{"model": "model that predicts escape time at each pixel", "dataset": "views of escape-time and Newton fractals", "train_examples": 145000, "image_size": 48, "crop_scale_min": 1, "horizontal_flip": true, "output_stride": 8, "arch": "densenet", "norm": "groupnorm", "hidden_act": "relu", "weight_standardization": false, "depths": [10, 10, 10], "kernel_size": 3, "stem": "single", "growth_rate": 32, "loss": "l1", "targets": "escape time", "init": "torch_default", "optimizer": "soap", "beta2": 0.99, "learning_rate": 0.0029, "beta1": 0.95, "shampoo_beta": 0.99, "eps": 1e-08, "precondition_frequency": 25, "max_precond_dim": 1024, "merge_dims": false, "one_sided": true, "adamw_lr_other_params": 0.00091, "max_grad_norm": 3.0, "max_steps": 4900, "batch_size": 256, "epochs": 8.7, "lr_schedule": "cosine", "final_lr_fraction": 0, "warmup_steps": 140, "weight_decay": 0.1, "adamw_weight_decay_other_params": 0.01}
Rows from block 24 of a small model that predicts escape time at each pixel, named by matrix and row number. Rows with one number belong to one channel. Each number is 128 + 24 x the weight over its row's rms, rounded and kept within 0 to 255. All counts start at 0. Numbers have three digits each. After the name is the row's rms in percent of the matrix's.
After each channel's rows are labels from the 100 images, of 14848, where the channel reaches its highest value: "responds to" is what is common among them. Only what is clearly more common there than usual is listed. The data: views of escape-time and Newton fractals. In brackets: how many of the 100.
# conv1: bottleneck pointwise conv (model.blocks.26.conv1.weight, 128x384x1x1), inputs 0-127
# conv2: growth 3x3 conv (model.blocks.26.conv2.weight, 32x128x3x3, transposed, each kernel summed), outputs 0-31

conv1.15 118:104134105122144133104124128110141106124119138077078141134095146124131130131102133119146101105114161088145117098123126118181117133137146152128152146132143141129143147142130173148166120116079132143107140162154117174118108117116141124123118109134107144141126124124135153124129104135184163133128132111107100142110165124142123108116122122149118140096130109101107131143128131120107107156107
conv2.15 131:120100180137144081130145131121145142153157120133113144147163163138170145142114153179129153143121
responds to: close-up (52); Julia set (44)

conv1.113 085:111146139094187159138132086113168118112136139144091122090122131128153146132106116142089114130139166151126119146129121123202109128157095126134146123137139085111146117158132110146151107116170147144091127122168126157160109143132125140138140129126110154179150127138105098112122110101141117138131154043107106132132103103135106092124135123107125116131094110127134133135101132116111156163109
conv2.113 093:120116138145194096145124144138103117143085125097154141149127137125133137154150183130148112107163
responds to: close-up (57); Julia set (47); cubic Julia set (36)

conv1.95 086:137136128143149138121129118120128113118121094193106110100131146143130144099110139127119109125139099143097126110145124126119166118144134112134140130183150148173120100112106157115126116182122143099148135156090135110126107118135122130160169130131113108145133175098160129175065130162177114104092142130124145124132134108189134151121117102063156105100172118179127101115119132109127167139135
conv2.95 110:141121054137121108117122141109133119125102116081114102124099086128127114093110126121130164090109
responds to: close-up (47); burning ship (42)

conv1.12 100:122127111129142139141178164113190134120167146130100133137127131121144161092123132106178147136143115134145098125125131118123106087133138077077108134156136148131142107128143115149155135126133124155124118151124141134120115122104159119134129133124135135110100129151163135153071140144178127162138125101128127123090108097157172168140148143153119107136095120149132102136117120155163102131093
conv2.12 082:114162129117089123148105114112087155117105113118107113092100085086083125126110133128158116098133
responds to: cubic Julia set (40)

conv1.19 093:132098138051168158117118123133157154115104154166138098089151149121122122155108104098114110104136121163137136139125099160155115122110152112165094171131092113098153113155162156162113134102150140102095145109127152175142151130141120139124172102164141146111134180137116136119120127100155166132130132146121152137133146100164139133161140116135135071170146123165167136101146132096139135105120
conv2.19 093:124102158116108119140171116127090161122109126111108147121117126127105138063087088142097122147112
responds to: cubic Julia set (47); Julia set (37)

conv1.79 103:083125179091079143103097118137082079112112129117129145076128127144125123105145097147113112130113150164106165125128133101073160110113150120140125158118146118125121162105116135129128066096111161119161115133163122140140108135135132143141141109139120165167125148085126164108119151096149126093116142122136103136134122084129128122109105115158110107115173140083124145123140124098080109120113
conv2.79 104:130093133112125095139137111100135104104127117118123130113109114110050097137094122080153117140105
responds to: quartic Julia set (62); sine Julia set (36)

conv1.11 087:130169106097170135122117114138122114115166145090109148093103126140121091109047068118131124131132078093132107150133126117086121144075143082091126132182069099088104110125133113146128130145122152140143113127098151110113113118135115161141062116125128132138092142132157113089162118138169159139125126142135177123131075135104149144120140116129163121167153117120113091089117132130146090137113
conv2.11 096:120143100129130077116116143147138120099107117116088090130117082082112123113139166146123167111103
responds to: cubic Julia set (37); quartic Julia set (27)

conv1.116 083:112132135147109120108133123109178086133109132101081090105117095071118132084153139104163150120121141119110125059140139123114095131148110136113123064143131116084102135102110135102120103085151115103117139137151129132111091079123113113129162091149147115138144103194103140116116114146103132113150120111120111150114166111168082085139094117094142058105141090099082134139151142151122097099126
conv2.116 055:118092128101129095113112105127119093101097112129118130129111095125133116138067128091145131116188
responds to: quartic Julia set (54)

conv1.102 098:116122135132117161144134129124130131136138118126131141098132129144131149145129126108168111122108137114135108121125141145173118123098122153138127142109108138149158111137110137123154148160119116132137134147142124165145154146109139103173080118103133139128114151120113154171157137139171146128100139134140136116122098205172140109160155100123168148118139121155106138137141118170145090148118
conv2.102 109:155159087137131104138122120068132160128170123122136102108099128156152086127103115140094133132149
responds to: cubic Julia set (34)

conv1.50 095:121135121127166088108098093132131105135130088154145129141112087144104134144168125115153148096123110113122118123128122106148114126137138116127117180179112122123132132107108166107145126126099095128165125094115116108114108130133100098106101128147106102109139102091121124122125147145124158162130126112138135133124162142132103112125102121142101138122163126127111094144137131126100107113120
conv2.50 070:074123129096090106112118101149122087128119128136122136156154158164148133119111112115119107145071
responds to: close-up (48); Newton basins of three roots (45)

conv1.108 091:132116123177118157085121127123103112162143146128105120132122169099145094134091153135136100164147151158140135155138102140142165136135142162086154111095128121130162100156148105132159116106110134143078118138125127131133137121153134102140164142133120112132135160116136136156111144154141113150126115141116171119124108157159100141125119114110167099148137139137124136114134140173121165126112
conv2.108 075:145145070125133128116104115116150143099151133109086085091088130127124111123168120104114103113155
responds to: cubic Julia set (50); Julia set (35)

conv1.56 104:112113131123079147129115107123152110094098155120108132066139146106118142107101148143062099118123120135126132075136130124142137110096100143119105128089081133125107101136123114119135112112099104103113110111110112103130128130112131095134072108124126125120110127107150099135114113146075116134075147128122123116123101125137137142134122138093134173101125152091151099133133131104119143164111
conv2.56 090:093087163108101122159117124154143098133097121136160117092159145117137143154171135135102093137108
responds to: cubic Julia set (47); Julia set (25)